config.toml
model = "sound classifier"
dataset = "synthetic speech, music and everyday sounds put through simulated rooms and audio effects"
train_examples = 39062
gain_aug_db = 10
noise_aug = 0.002
n_mels = 64
hop_length = 160
input = "log_mel"
spec_augment = false
win_length = 512
targets = ["reverberation time", "distance", "source", "number of effects"]
num_classes = [5, 2, 4, 4]
arch = "tdnn"
norm = "batchnorm"
hidden_act = "silu"
depths = [9]
kernel_size = 5
stem = "single"
widths = [256]
loss = "binary_cross_entropy"
head_dropout = 0.1
init = "trunc_normal_002"
optimizer = "soap"
beta2 = 0.999
learning_rate = 0.0032
beta1 = 0.95
shampoo_beta = 0.95
eps = 1e-08
precondition_frequency = 32
max_precond_dim = 1536
merge_dims = true
one_sided = false
adamw_lr_other_params = 0.0013
cautious_weight_decay = true
max_steps = 28800
batch_size = 128
epochs = 94.4
lr_schedule = "step"
warmup_steps = 1440
weight_decay = 0.03
adamw_weight_decay_other_params = 0.05
Rows from block 3 of a small sound classifier, named by matrix and row number. Each number is 500 + 50 x the weight over its row's rms, rounded and kept within 0 to 999. All counts start at 0. Numbers have three digits each. After the name is the row's rms in percent of the matrix's.
After each channel's rows are labels from the 100 clips, of 14976, where the channel reaches its highest value: "responds to" is what is common among them. Only what is clearly more common there than usual is listed. The data: synthetic speech, music and everyday sounds put through simulated rooms and audio effects. In brackets: how many of the 100, against the usual share in percent.
# conv: pointwise conv (model.blocks.3.conv.weight, 256x256x1), inputs 0-255

conv.228 103:546447524513419533515475512504467337517484408441479537456631481473458488465456511491506518480449504485517420473531457467496542481505513568474457553537474549456486485463645429452437486463549529533518503560519548486444521525413335483515479443580470482384565470439470530531522460499638448590407487537523529510578474453587452424507560421504467504457437530506573488461535510432514509486532461496559546510502504499484469537509488495425466456482427521448549420484493446537527490530489495463531459515475491561490386480468488434537496451467487526373539479475427492512504530483602636557449486461404572367458474529526508564475493469415486532608492432483512446574530555412476465502544500507411468496551421491498487460479561462557502471411462447487406599535542502465546485543559513
responds to: far (80 vs 40.1); drums (50 vs 25)

conv.160 105:513478518439421544528505494427502592541526523408478453468511554495569513464411495439584513518571587430512459548437444552514414514403434508529507487508494410499459431557492558499485537488546462446592471532500453476452451430517547601514491453464543514445548543512492544473556553514471522519488417489510424498412506524477471558505475468511526494556499492449353467463532576520509450492553492506397484441448546471459560485505493589403510571550468530503422506421528442631515482536459563423435492472446530536452500469492625478444454546471453510486518564540434432512503411428421491433580475476629553474414468535499533568501462544543484562468535358508488534518501541608503496434459493483404496553450535432540495608516497507529475471592476534583588407488460458510506432466491489
responds to: telephone band (52 vs 13.2); dry (47 vs 20.4)

conv.144 090:502481421500435518490390433524431431570524467469458518509491475474490485648505475478428556437527439458523533522555488516506502499547446481515409608465495435582492494537505441524476450470388447456579450507554500469470549502574482505513472440458463515534429535511491491481457512464488494515482519567492462464456461467487557505450537532446523448519525487448420504429501489438551500500452426544564458504495500507469499505466403469389408470422583491434417516490456386512539565513584550541481569449491434446479527502546594642607504462588506473389538488372470402541569557465455444508501530435517399399521404471528513472518483439502523500568504438432436504449465469467500499466509476497394510562396528500524500530553482508508430408539493403537490444534562505562618534476490440
responds to: wah (51 vs 12.8)

conv.79 105:472514523566391550503411577396515458487624536624520437593479387505417514573574456505515452487455525496499561516467498520479539494468495517438489530492552506485611483543512484560616472501409502528475524532532490453587445492556535463526465420457618458515490490506475465529504459500554578502518456506480398507469495518430446490464418541538487426456511525454423486529372552609483505500415491510467577524480542471531468557469472537507541460560498520506490458531497342494531533509546520417502580507481662517401480514471483492480524493523435439508522473515432459506514519532477534620577451593577449472467511504567487449450488471368528475479450466477517516445603445457476419559503482485509608555505486451441530516550584579578497532513506459495516518529583467509455557475512497
responds to: speech (86 vs 25.1); dry (69 vs 20.4)

conv.149 101:483538451530509609514430547555523433527460494447451513523382439534580483514439501489490401453515475385472481446446488447545384488547458462459513583473494421454525520495532388541513421442479493512540509509522494485541546553496487557483480520522522513472413529403480597471564579417524459533484470409544416534477458489478527552517464483372512583505523533539525506458474519507473382442455596526595474487422538489472521495420569479582586559483455482517434554535449498452509511500499447595412601550544523446525403471476421562424491435467534511441482519438500465441470469443519448475549414531439491556500479441514472508497525493470593433434538612547521470500495533662511442465487460530556574492451458530465484496537569566452428448537484455443511511517581471461518430426496473
responds to: distortion (31 vs 13)

conv.39 103:571446456654490441503573465492484497557384421469551511459472520528421533584480456479485532572536510490494472474523507424509530449550487502438499422490459519479570534535573505559531497491460461538471564562416539499468574434492475520509500498493398609507472535495500575542427457443508511549482441424551530509490500471456506556526435483492447487574509498381529467528447504590458430558421451474473475476485475532497404588428607523472515520532418492507446564574415599479516493449475476480431442576469416518590448527474518579478446476476530539620480545535590536465478410402494589548444556516535480524552544422440525499517573514501533365564456486458397543528440460469462453475486404441479413551485499531455493529518452499436519514443493454436514488573449574451533422549477516
responds to: band (81 vs 25); number of effects: 0 (64 vs 25.1); dry (49 vs 20.4)

conv.245 096:493593461540562590502476479499445476526520596506509571412485514532533466529448484494488494487550486439595482533529513453502406449473490514476432474480420562578603471459447487483557507505462489513459487428469623570546493476443511596456465446477562499459499446489530300412479566508399521590458531430476536491457454538494502457567519574589572512519377503488533458492439410467590446513509418466473505495486563445524523496507483447518418486538481475444451609538491456479466487457536540553415462591489426517496555589437546508504471531508539445495461456489441443451430494555417418523531453511466540383491460474413490522491523497468463573476485551387505487461483519500500432566567416460504512402497545478537487435515471504519486558446382446460576526478562576505557474437474511
responds to: everyday sound (53 vs 24.8); dry (49 vs 20.4)

conv.56 096:463534546391453400518474435450539560397539496533502565477482484498525499493530449432517497523557504513570428541545462501442454523507483521433504455428553489550528543473498508513488540426564547461454414553415517466410448532556502488537470411533461443556540514535495458574505483516485507440417491484523485441425489420432493483572467575362537478519422501524454461529541527432520574430405551524466492497557477495445619538506485424468544560469422504498596502494461459439526441620552541556483578503551512526440480578504477450519518519548573507536452539454493514485443469572401530536589582425537498488472561444453517550457500480537438486547492478402555460554544631501519556539487482499412410472539401635519407522471557463461548522478477499479504454520491533483461395483393413
responds to: reverberation time: 0.15 to 0.3 s (41 vs 19.7)

conv.28 100:440559391533542488444546458551526473458476541413373488498437506496498571458485546420597537489574515534450538497533510564503466474510488442472515603526549500552425364501467526508425544479515461512521582442464444558540515508382475563459532523500501436545430587534526490483429477480478532478499560492447498540472471498404432536427516474486517571571496439443510432493424447591543542407545457489522490495499480487490500447468522476507477482539525407525557502496440558464597488446574450541562471525487422487472469521442466462495532466422521528427512476454362558470573513467538520584517475474538549516496519454458490540504474535491566363610542403479473475568553471473548476463451459462424489601476464502505544520478478645467531422521581373456511427571533483605501575492559506
responds to: drums (58 vs 25)

conv.227 102:522509558419450498457521550445596451528453458563503548478516501430543453519626409462403455552521543412491528493499441489659470542492474427481484473591494566553457444447485453470449545452530571505543447455446535459517484480557536585481533399645487551532422531443459526418421491578581450507527527467522583586490499545522476558545568499501492480493554539549499499528462474497447544443537453557490503517529488498461515486457384478487497486338548533452560529424542405490435534472591583469505468469543473494579507536489629488460546489587426491464531494516479447505567438545484510521505485517437548488558516426629432516545491465582412417442496515451522538500496403444464448529481531474442498515572394521541530518456494492491578484520561459526498483494538523512456576550517491
responds to: dry (50 vs 20.4); tremolo (37 vs 13.1)

conv.152 097:476530561511476508504389476535473525537535515533465536487525438458448493555483406432582544437490537510524545576536480508497445540475440485464476480527509528517475467421538521498540526473549532487507505505431633434435455605367490434556526529560443509422408423545510492452545513431525467539609473445445496603446485484490473446410440548418515533530608409436478570489458509555497507496475436522457451452527524496493440459551462462531477528496512482536498461559462558448425588433471502584439536518610586503544374546582505507466504569493426492447532631520500427479510441469429489530558473522478507519457479390490616602466467504485527514579534420503484503443514485467577484413551512492521515465442522463435521479550445609496429448570534488501420509541523453458454624486460482
responds to: reversed (44 vs 13)

conv.90 107:627388454482469439453450553468416464507543525512553493434552549460482437554506519479590492459472434499528536458553539424528487507531411470491472493468425487532428478489455443438510577485455458455441568508413472519453509404501506521498545525484450566507427481496419574459581500557421503473489508502467498620491478472453526480447498540538515548428517609447485555583424520597501496499499573532581532485493441421490413463408562539490446541434490440553559585459490444411481498527506538451473588424518495496493616483551511438492429480551543464602506569468530516522674497563511479449500438572503532473494448474576524495419476376569437483466519482539436485421447549528524546403456474449450471583527490430533511465527447538479516474505532475458520455463489595521491481584575465
responds to: drums (68 vs 25); dry (53 vs 20.4); telephone band (35 vs 13.2)

conv.48 099:528513521534427544429450530532425480532470425400467512465553439487379516525589487529487503562519492459414539416554466457414460385519511472503553475548479489443522439494510441556497520414477514457482556552523529516508524491496493492515525409483597551568530518438580503477517449617486511481573591441530466482503446445512430510508481656560475490480449470566536426474544523533547533539501484423431441433463468507381452481418547516467524441488569531527545638514500518430376513568531483507550530521488462453531534530550469460496500498447577432476543479511558485441484517468513425509456430494462539465446530524517452524467538477549533567545493468463453514510613483540496512562517543449478585454460435392469592650454373438401501460518496529598426466478512546467507471480462548
responds to: drums (73 vs 25); number of effects: 0 (52 vs 25.1); dry (48 vs 20.4)

conv.86 101:560379410426527486484421475478520506625361470561514456436486556479528539449487566636524548407503491526500494485559549607527605507476586461499629528540486492556436565487469455540476457478572490472593500386490462507608400507586521563475521459501548558514500517472450550432477469439498534551476507496456436541451452510439475434530422477440463586534542553509512500428471518456479479539531508434438471437519480468477594609517558531507493413527510489598471514512481436515507526532470441529442586476515563452410514532483503510421501486549498470538512550526482517504437488412529463495497546443461523438503578503532504512570483554427579434515536508564473542503484517441603481397493505604439529521524459515487463515439585484466572442543473548463467428484621508521530431507520459
responds to: dropouts (56 vs 13); dry (51 vs 20.4); number of effects: 3 or more (32 vs 13.4)

conv.57 102:493530522375560461445431633632530476443452462540611513529443486544466530494554482472480421491536446399546480524485432394585470482554491516415553494505462419537457545483477503509538523481497561456512506396494492407457495477622582447536563473451503485442451542520515428567550440482509521544547495461460502434462592454561463594493417476474517475381492594580561523425501508465521500516465499520571430489500548464525386534488441465545608472567486529490527576522640522529501538514505528543403537484485388495499483523487597491458532463520470572488429486484516510501525457458511520355441543458454464461513520546504515530486476485480530514515509558517608441389532520490500522412551456453404553499538613502519458401510493485512472467486491468530504450565443494490460487513528548
responds to: speech (75 vs 25.1)

conv.124 098:428492488453419508524536509493519471535483382497615532529572461503514484466455493588472506460436501492470406560607590492435404519490501419455555495580493472415494590427480526438506549516442509479518499433502440435455462576566603621530548564460494553531447521475492417450492467519532565504451500487456547498430544529423521494559529552484524418498572429485556476514529416405532424513516413590497448510493611473490485525551499515518515500546542446532519439634464630483428546479431524503566445533478512465431479563541477560515486511502418456444526404516561479379424498540530452587349476435464511495512485484464538515558486539486481447536483502480497425477518530394457506504537512547399474495461503553380478503524566530473518503496450539414497420489504503470533495508431498
responds to: speech (72 vs 25.1); dry (59 vs 20.4)

conv.246 095:620405556420555534449514469442507489456458460481535510467553436468468563504488489471467564416593526462573532516542429467512506594452458403455491536528509509500484452394456534528527478445522552489578587480498440518598467531371547463513518449499448507553518512426452487484518478510486510529516490585470495475573568454540519502321435414502455520512436519418561451444517511507472535568463585455556554508543449498515548532432535512496497411463585479502448579557438537489477535520462457453473466443502492548422455518398538494433417476448428544472581507489537521521532511460520446505409540435385538465469527463492344489532505543508468560490498474521441439504533561534534494497525498523633514584517537402534417558432495454544532508432482543429585474581543471461493439437453491
responds to: wah (66 vs 12.8); drums (60 vs 25)

conv.75 101:491486470519476546434478456515500509473534539535513464503415450595554454474443543485423535580580536560529532404554492367542432485503502487517533545492470432562444503464496542518427452425488561542458534463480571457477501435638468483618448459469603518467516590388458445521548439524590381498472503536472470530553463510506508529447422454555582519511459491514545506462537530460455474553481477583526565434474448492458592603470432549409441536507547479446497443515479411421451502508474394546388539483510460500498499463487500436495524484524420485485475480440518424510572505522501442474435557409559458434437448512496644430469563514564486466507472534528544465567495509501440445583495513507451438473530509514497431401442459576480469521414443445413526424530494512449508470459460425
responds to: dry (42 vs 20.4); dropouts (36 vs 13); wah (35 vs 12.8); number of effects: 3 or more (34 vs 13.4)

conv.60 101:457522539611490528544432440526462519477477429427588442433541538496488506504534432530445559494530523538464459581519472496564428425499500521474469549510496380537481434438544504492449469539455502452558506450577453474488494468486385487454428404499397459423565520487531515531510512494401562500438496516492504473543498396504501419563410536460501547483461577532514529565496492369498552499485437481463495518465430524447514535434419457558391363470499464470562408447469563495538472538375501493515449498466563548515412436536531494522430426344468487520601446429384533543550502505536601550473420446489537515419421461432441461562461465521481505484467511554565589506509514476517484591461511507449506549442486526505486577471467455447491500483524554530463506495523391470546498538487548
responds to: far (76 vs 40.1)

conv.20 101:502492472425453520442529468434477411587524496496427533406523414502500468561512577441496507515418506417606531474486478541475469431556439537577557560509451526509511576472471449484498546477485583465451495491483490515539458587564464423515494540515495509449539598535599443558433383517533415489498522620455604479424494579470409553556465434336506536470471476390470496484421537541475412492413427539453514502514481513526566483417510466413524514454595449476461453584449441488556449451559526526458426499477447500523455543505519522479523469541472427464546435526589491452520395482500467486492459545486573480538480397473424520476493479451458411542525475454506530562439500481499493563412475508545454514460467488577515426413463499443462499456487447488446531453470452545428472595563500
responds to: band (62 vs 25); dry (58 vs 20.4)

conv.40 101:432436517573498480541511472465530475544590509475592500493590572512491524586494408488469587501482598443483486518548509487445526595575446572499538520413474494429575439563485480402530598459490381563539498498520500596534492533455524456537509423525445490562488437431492428507465493504526493513534533533528493413476588476535614553553422502505491556443502493436455503469552534538511429444466531434500491555578508526550439530532493520585664500424517435510511560502497465586504424540468545413515439454457555419514406573464526467532520506543515545502499574446449557488405519437540469429488505490404546453523405537480548516502644403614458477541466495518520528494453449456435458431483473508479488484470447486453482558415486461536512477488531505559525515542582486458454582550577528
responds to: everyday sound (78 vs 24.8)

conv.111 097:399560532476494464441487491415510435482567588485435533569500514451535489450427585540534474510471476574521492492468515569498383429467580557512587493502492560476533404502479587627453462488459572462524465438559491597489519640503502547475470483543506463497494593471482518437563386482454544471537466473501482541493487556498393445442476513528442472440439438491598493461531527526467474547426593445503537464431479552476467502394483475416451544491436511517482560471497450425456473444629472488424506521546560537514488481473523556500519540487461439444509590395431390557512431499495475414458491501503492476544562524407555479465525534458537630514539509501540511433503441493552472579557500394473481482545473574547501545530503587484470466572482406501443571498504482497494555441465415
responds to: dropouts (59 vs 13)

conv.91 100:545586534502530459499507627423502542517438484501488445485493556591461512534469525466432459462538447470504592473464488484492462465461417481589553556444462483561453524480585450565483568466530470524449522480568464521482590464483524460519465462484487454442662580466491519580476603565490491498491519467389469575523473535506479458498522495467459529588633576470434464495463485498577501533498539488513514447524518502457520540508470432673451444391537498516507470519469506501396405564516538465466453544462525490468497506505435525428481503442391493410489459522526566571482543453413505430600512536567506385511502554510544532525464580643593455548475506550520521449489420479472525461443445501471525408531532517539509444498444477509435522420459393511445479501464450538577511522460566
responds to: distance: near (64 vs 39.5); number of effects: 0 (58 vs 25.1)

conv.72 103:511444537530509443582440508512404456575527473481463594451522447550583509568515466589577560534425538520476473511463615461485427507475479578537484473455480498410436514439491515537526499458423431439492396481575506447469426436590436512496493472468546439472480522540631506532476454511537524445562525453538433490427502485423490516588482404492502509572571511521561510506555523486511562500491507495531440523450569468501486420479527453421499544549356455575532436453509504423560445520526498577510468397484447499556462544498525653444555496382514514541533528521437520598534546491502479385476463519458507550496548499452523588477559531462449429487481563492469538442435521493543431443450505545507522479510549496524439589556484474504493426519480419491456428503402466408545515422408532
responds to: wah (67 vs 12.8)

conv.106 098:468380497508486514521455428389520571550481465505491481399472536530529455490546587457612531491428454512521439539482455470559469451517507462496477486548496490445494530451505619544505519514522558507514531437395525539415528483545480510530427499494484548390459451525586489471517450510489433473505477424466524511536513517470406560408504411441506533349488517538443478559484462520463407520460432553513509500376493512468438475534498468446517538599476456410421490520544533376462547493503464552514552628559511457378435541464553466437521428401521499469557451546573461499476516522466542554497472555335470575516470476400493417510455443555449485509499475527539454551587460486399558449433464432545437479466509536551492543477531522467502443561521540492507541522481471450530594473475480
responds to: distance: near (82 vs 39.5)

conv.30 092:463522479519404450449577508457596545425477514512472504496440480465467508499496519504414394561507429438543435529481431484452541493534502437557477489478456524525443471506404538566495507461486598539551462528478488464556494466535453345522433505436593366481506405434493522526537436598500503465573412473544492517457469468497570540461480476453485496599499545472482557413413430504535570596529498478569393586569528521461448460321485481577521488463500473443464561510516423454530499539539488396552457530457505438491470555623419580491445491519486461470495570555424475482530469538531520518535455544485442557488528529417475494435484498541518495569523503607489468465430449518464569492518512408484473532440530479527520491431541533528425446528407572526447516480566525458516462467414512
responds to: short reverberation (81 vs 39.6); speech (68 vs 25.1); reverberation time: 0.15 to 0.3 s (56 vs 19.7)

conv.242 105:510538465446472438502387503475554531572438443558493461521513482489522509424531565398509488539529577598522623447595455537519514489500548435472452580548457602519508554528518457526477520505640498503469532437431525452449527531482504513570426520516460507529497472579497488559498467499542543518559546487503531333462536540471489448412483519552457555464520569505548430501542570476475541378540492536442535488527551487492421567543564562521615551475476442373533515568469409477549520467560485529493532533410426458511455549509458483515495487472533538468439600484472445595482546431588458457468454525470457522444444440469460468500489499561553459458462538548418537484544391563577476482543521466498453567502535493501534581468432603406546490603436439525459526550463516532496422486536558
responds to: telephone band (50 vs 13.2); number of effects: 3 or more (45 vs 13.4); dropouts (44 vs 13)

conv.101 098:550457505539557446558482405507580477571483594540435538587531443490561444589496551520434520454535438512478490535467580607526464443410558540391510453473386475430508516587506434571542472506593457545444504503555505465569510440587470420429403526449460459483526487490584456554474472463451497489457474504404481508539492461479457480598422479493576466504453539481470431541479514483532486505531499451552546481407527439563459390474498506528507449495533523537453494504449485525510573433510616479556496464544509490465388571406491561629525515550564434513478445563543508503445457500490500456476434499455475592434502535482635552488537505551427540488520534562485514407450432495521554481426450485410405517554553584459505548528464427519451494521507514447462466444534454536571496476491567
responds to: wah (63 vs 12.8); dry (58 vs 20.4)

conv.15 098:592430454467527502453564497598605421536516529491475449547522588507464529532502573534557569544449490452516451396339484424580495530420503453417454522615496499471455522450386503432474481507462424516550513491447592447487474474455455512440507430466552555550465514502490422438494448507427447451494483494467493493581478472517514448537551488412482416423397488520501482537499432488508508532494523491523583563479487444466543485501524555545520503475621585446468538434533451583477482476490528567455403453483498459453522354478448487452547447549490539421548560508533492505466434500441496526535429524557434500476445444484600526511467493449413513462481578519498492476460618541447483511512425491434480498480560526444485340458485462497460439483536464557498411454616505501506558515507504
responds to: distortion (40 vs 13); reversed (34 vs 13)

conv.129 097:546498555486373425537546509529416513466487499520531524441521430583451557486452613416492484550527494533586556496569588507454534530558474470495450550540528585537557419573551448571477470527437506568496472477557514443453470515517455403430491500511446507483581535483466518525468520512495572560498445504493459516528474513632559504609433497520596597536448515507545432475480448497550519535487433489565467552462391530526503536461519603553446556561503568498505410403550500406527537459525552458519471505477475532513405401426458519437443595495384463480473471435506479494402554503480384486492479373495578486438549433469436496552512470458531538492524550547407485445455566489495535518561561507489505560440599503429435563569522512534508517596490518556504487453541484529529535449491531
responds to: everyday sound (57 vs 24.8); dry (56 vs 20.4); dropouts (43 vs 13)

conv.52 100:544440516418547542587554493410469475440495514582496556624539584534539450537441482487468431507520505467511518525477469490475618477417456415520468559452455442493477481436513593527446507423545426518427591492550431485481496569612426521495547469399496516464461562477502526534562452505570437467449556478518498523486498498549448500412479550543468401507520481471447576522397490521444531485559464515576471556509457451555456443496476447510535508412453477517528547459525474519519483449646478520460424457524451539545498483481449448482521550375472548598510612474454446575530496475513496422506522460525523475431495519576462456447515478491538536416488433484415459523533453509412487598532508494374564479476589433493513608518524506511440535494570543528522437427484407413587492489443473
responds to: dry (52 vs 20.4)

conv.4 106:470541456428442552499416495436511561428518461490508500521617589441457488551455474488520447480449519553467463515473467534557509509499490499593554470534478450452462559461624485547460579488589447538432438470540510547472461503480447520509575517496488473517536458432495494409428465587470470485551423465484446497521513508564528547545510595397442476524509555485569500480474643475531530507485511524533583505534442473406468482478464474488588423416503509430513512501486529485548514544521558524437525524515556468545591601370426480529509431521510554618499473487561385462512419484501476500519518423476500491471511488466616558497511577448570453430495446504572472458606554566412505394541407457482510393502451580445554454510529511524537508540494497559454534490473630520567520396548484
responds to: band (69 vs 25)

conv.237 102:483518514573485574606549468565507439443571486420485437456453458382478412435544481542540465450486530473421464518582496457510527499428398534513545558581483518485471585549495526473528562390417462541548480509659469516530505508424468429540467584472449502482475552479449547466456519460510602423558510517615505548471612474483453499470601524506479582560479473493495500509528475531595478423429427527511514441558486483539535495436500455500431527551524510485602485492430457502522479443495397532439571536458515551483553552479493474513395460542419409507522529443467484497542520501504481534508488431529465446494432504530532480460502492437519533466565406497558575475634436534537453491478539563517471469465491525470538514449483460439501427517457405475549491384396485586472549589549551
responds to: drums (69 vs 25); dry (59 vs 20.4)

conv.100 104:533467465458497541421570556423506549488486525454534524408501526410523559573470525426499502523549532495458493557509469615430441441437421452522534452602512621540467420502457473492466540485515627452518581466382444464553428538539556438561446515481495456504557528538541423421517461520503467425484482483508454489549546578501538482539579514516514541534428532554453470475483569584516489479536539508470566509560505443435498529544505556440438539542482470435445514493524531484509517415420508318466448557457515486418544524503425451475455455470439517517467526506511604430564509532449412547443510545416448537519544463378490518456508491522565519542503465562584529539555429476555447531490466479563533518485537522385477452479463498484514625506509502498559453476580562468437419507393569
responds to: tremolo (34 vs 13.1); reversed (33 vs 13)

conv.3 103:454529436466510538425525429527469521449586471456498420515429458562467567518476555443362446484556488484488452500565508492471463451449614497524384549576452505505493486483537452538406525483481392534457474526465500481524440444523446456502422478468448506568516483511466454506459530616530511500526536551474568530576509504465575598488506556486408529533437454530502519494457508473595491446502531547557519466475446484504522575497461519500572441460566562536596446514563459572463491602585485546474463499504563599518502433503572477603458502480464511408532595556450482479590437587529519464517461520490554518470452453440592374408516470551539416486424562539498537422494434501512479540426522549476505585463523445506555513615517473521449492525490600419521538556567412438430498442507484
responds to: tremolo (36 vs 13.1); wah (32 vs 12.8)

conv.2 098:496474478481473465486483456497466509461412528448470522556447503457537522460522577524513413468453414554569429508450590573589547539530455538494431456532578421504476523446488583459538510462542438518458452527393662501415492554562423516473539478475522489445483484580504566540431458465471506464488468431505441506479483394560434488620444469461477488375378484456463468498449542473473475507486502525598518559501507485473498518492383493491398436553506447556525495499503427494440362499393527542487545470477442543450475465460445472462510432530503516502479454543505536479505542480499521542544525495560464523481504441520576487533460617520583424374564505564461566507438512598477513505438438483401456401396486458435504482530500479545564483523505551570466447533394447513483508453527547
responds to: drums (53 vs 25); dry (47 vs 20.4); wah (39 vs 12.8); distortion (32 vs 13)

conv.32 101:454542502479469530505492543558528461459431536551470446396453574459500435511463544589367563514553423425473388540509501481512539476586465470435534577544438454508413405500409462486488470535501507470436535546459485486496501479547462477612470484409423546581481544467460429479430550564525508518497589555498497488490489486559562488529438476475609472525520616537484491520451476530496536400535446478511435489480587597409419461479515490498460516467551516497541500508462538424491561516495534495558491498595581477530488495481464456550576442492458520443448488487538473606484373574618549474522653592488482568549443547604496430452523455451561523485518452409454458470572536539542514509512407513516487608556527540496523508457454475448545547489430505476502512552506507490579445544527533
responds to: dry (71 vs 20.4); distortion (30 vs 13)

conv.81 095:491446509419456523512418536536448466492470411467516475501539496579530416526499467496500496506468538464497479471574554382456475423535447512478463502585450522500466613508544544463460593426396490551490510510509493373439657471565472472488429487531472546470461448478518440596496522465539451466472533501437489526517583494433481521533510510504533552469470410462408468486508546452545576494562504517513544478570400491390386424520496477477508620475477463490445555525549564507568575465539538540530424515553477519527576518503502480532474520492491513480458452544419559539516462460416521581535482456498505426468462443585453444433515470482380521510447447407467444540493552538475490419438515528450459489423506530485505448527518376474613511562545518577476330474477435493557445482551521
responds to: reversed (38 vs 13); wah (35 vs 12.8)

conv.12 103:518470461571548545487377503484430590455432521501491467505516507502467509414471522472403514458499469469463504509483480408482498338523404394456502537544493531560489469443394560511514521558435455482465536468517506512413424447526500556463551495407449534418575529550505558533545455479502501475504474566501511511500500527482552445561545409481442540454485481457559597506545450472443523538428555515520551487512435592398489525520403458477464477522520493469599424446445564584517545489450492495422432625360462474490508507464475425464471435390482420503506528540453500376551513564616537484433498505466480499606530476480480604513506580440497558460488486545503516474542438479443524492483538429474423516539583480392521474462462463474482423589441438557475526469511497508467522469543520
responds to: speech (83 vs 25.1); distance: near (71 vs 39.5); short reverberation (65 vs 39.6); reverberation time: 0.15 to 0.3 s (48 vs 19.7)

conv.92 091:443449530542396504434586412545526436497448498524558459529403507524481522461497448386481498489438552501554573518544491588583456557635547552433421499506491492509516485588456521464458587516509545519476510476468442527349573489476465536596503480443519498484421539485487528507448630497443470428499472498487453495505537544479451507493555519414493492461548474521394563490454425500548464510506423470490485442501536522433513507451458479463490450405463481456545428514450466541475454414480508489540513492558508413484549568534541493459532467580506460579563438492532488511398425545411492443417515571349429545520518500507522504553447485558444540513518524518465535469438492454504482442416499540573454463450568531506409485506488350499454414481475488502637533418561469442502492473453446
responds to: band (69 vs 25)

conv.107 096:445515472469472421432491457580492475522523484536480511486522537497438542475489436419525535466585447489524455453482572517512461449498482479503475511469592578465531571526519582410492509477493564540407521428575583484382470480482482564515433499539408569404460530519458508456472442597471515537565458543460519516515530481428496489509493484421537616378462533476462513484529511507506518441484532494480469556478525516479505523459389444471561452488396423461417472507502505500594523463457604430474557568491445482558489447609515543517529457465436545378494429423538471516482473505496560454433519543490511472519463489416480454479448395513415451506503467506501541518491578414541539401484551612425500628586398498538450493515506365447463477535494479512475555389569508600521451504498474
responds to: dry (55 vs 20.4); speech (53 vs 25.1)

conv.77 096:497482437472499489491453474462507458514473485538512451553445473533486528521480425527514404495576536464557491531436495592388470494485388521512588451484483338466441445490497519498525501524548464568477644431450451474500536622506520430384520450553445525609592541500529568489506471492524445464498451508429472513537398525473499442532508529427555463438592549510490494454425487452554506542521565490433501488448528540441514497525541527489580590475533454406483577534448518431511472413393468597593376528421561468466439576443511514513502409473466516499529510488488486471502479511545480574515470437408470458442472498444515494444518470464409482528504521473459543473387526494475519413461493538435471509575554550589501467454610474482566511449526489626463453575507514486505557508565475
responds to: reverberation time: 0.15 to 0.3 s (47 vs 19.7); dry (46 vs 20.4)

conv.33 108:574554516559579501454413513480564475481517372632501511489455490531520514557522420439527467527507472556501476493502584498570452488508483498412432476553474432484489477421534521521524589550562505502564542454449556540441495543472508396520446475516543504486493544505564504507524532527586500459457575519469503543471482438473591496530490518492514524457546514537629521576426563396472550474433505506534537520455483574470571487350545513504452457296488536450501489508527491468541477554547492493455502451452433571478537526523576507469515482451580528450464438587451467575526387527578501485483494445407538555632466449524517476439462354520521552500456495457434510519490488492495508468447512520522497499536485489563494508505469496532505364529604517582544558563497584419446420493475430
responds to: dry (52 vs 20.4)

conv.145 095:524438475473500553509514520508547556566479468557551495576455495418409545509435481594498537511456527516459622490515566445520560512435549518523513582555413531476564448472512481542478554483453478412577460491498559481470470476460536523537567480445546444450565489478430499441534479488462502494454450534443458506572502482394596456545540575558489540465508486469517565511496677594403508492441474493541541434473561398457452436561487579546473466464548468597509517511569428488474495523558517493628474534488501474514506451488521456444549509377540460579512530561525470494521443548451507476419459499481467413587569462505469581443508522456467421521356457427530532429574529555480503428501537516488390468458554488406457453578431459525501520456553489489589557469451490498504565487423432
responds to: speech (59 vs 25.1); dry (42 vs 20.4)

conv.16 103:425535475462394578584558455438443528504489520489493584421491408580628527474458573615504502568485543548512523386523411469520497575521562465456511500453524603457554480495556495426530506579391473476449460556477492479547447513438505545560481443495523500516474535491513445413542487463496467553436532497505544556463490537500447477464450492556556496567545491446469499507488531587424457477565512493535490604459573520485490473402448607388425514458513448579545546471482531527509470449648433448477402537488512574496547582506542468460489543501564505498551541464522477426531549472463468478471487499504480450513500427495474540553503472385525423463542501609493494561487436411518572482556517590545485539476582483488422494593501559484487526585497640500538505433437525514514529487470433
responds to: everyday sound (63 vs 24.8); dry (58 vs 20.4); dropouts (51 vs 13)

conv.37 099:380494553558467521583511506463522507521538472467548479541522541514581567634516477532430452492599622489492487639479352488494372516570530575531525531508445440562490546437574477542547475495551513435551475495565487494477566486554442506528447553543547469465475568495538546491509471576460442508513486458519510465443530435435557521418420548462494409583486453417458503454509498349467582500538500439549484489504417444568466418488428464548492513493442558487493511585540512569439466426568574497510524488486472521542524432446526480557478511473451460495453467521501472474501489502390445516442439393504507522446497424490590513496511467473419413520510533456464459428577483472452497526512508519536525532447485378509473476525438470555579425450455445448432550543368459513479511499476508
responds to: band (51 vs 25); dropouts (40 vs 13)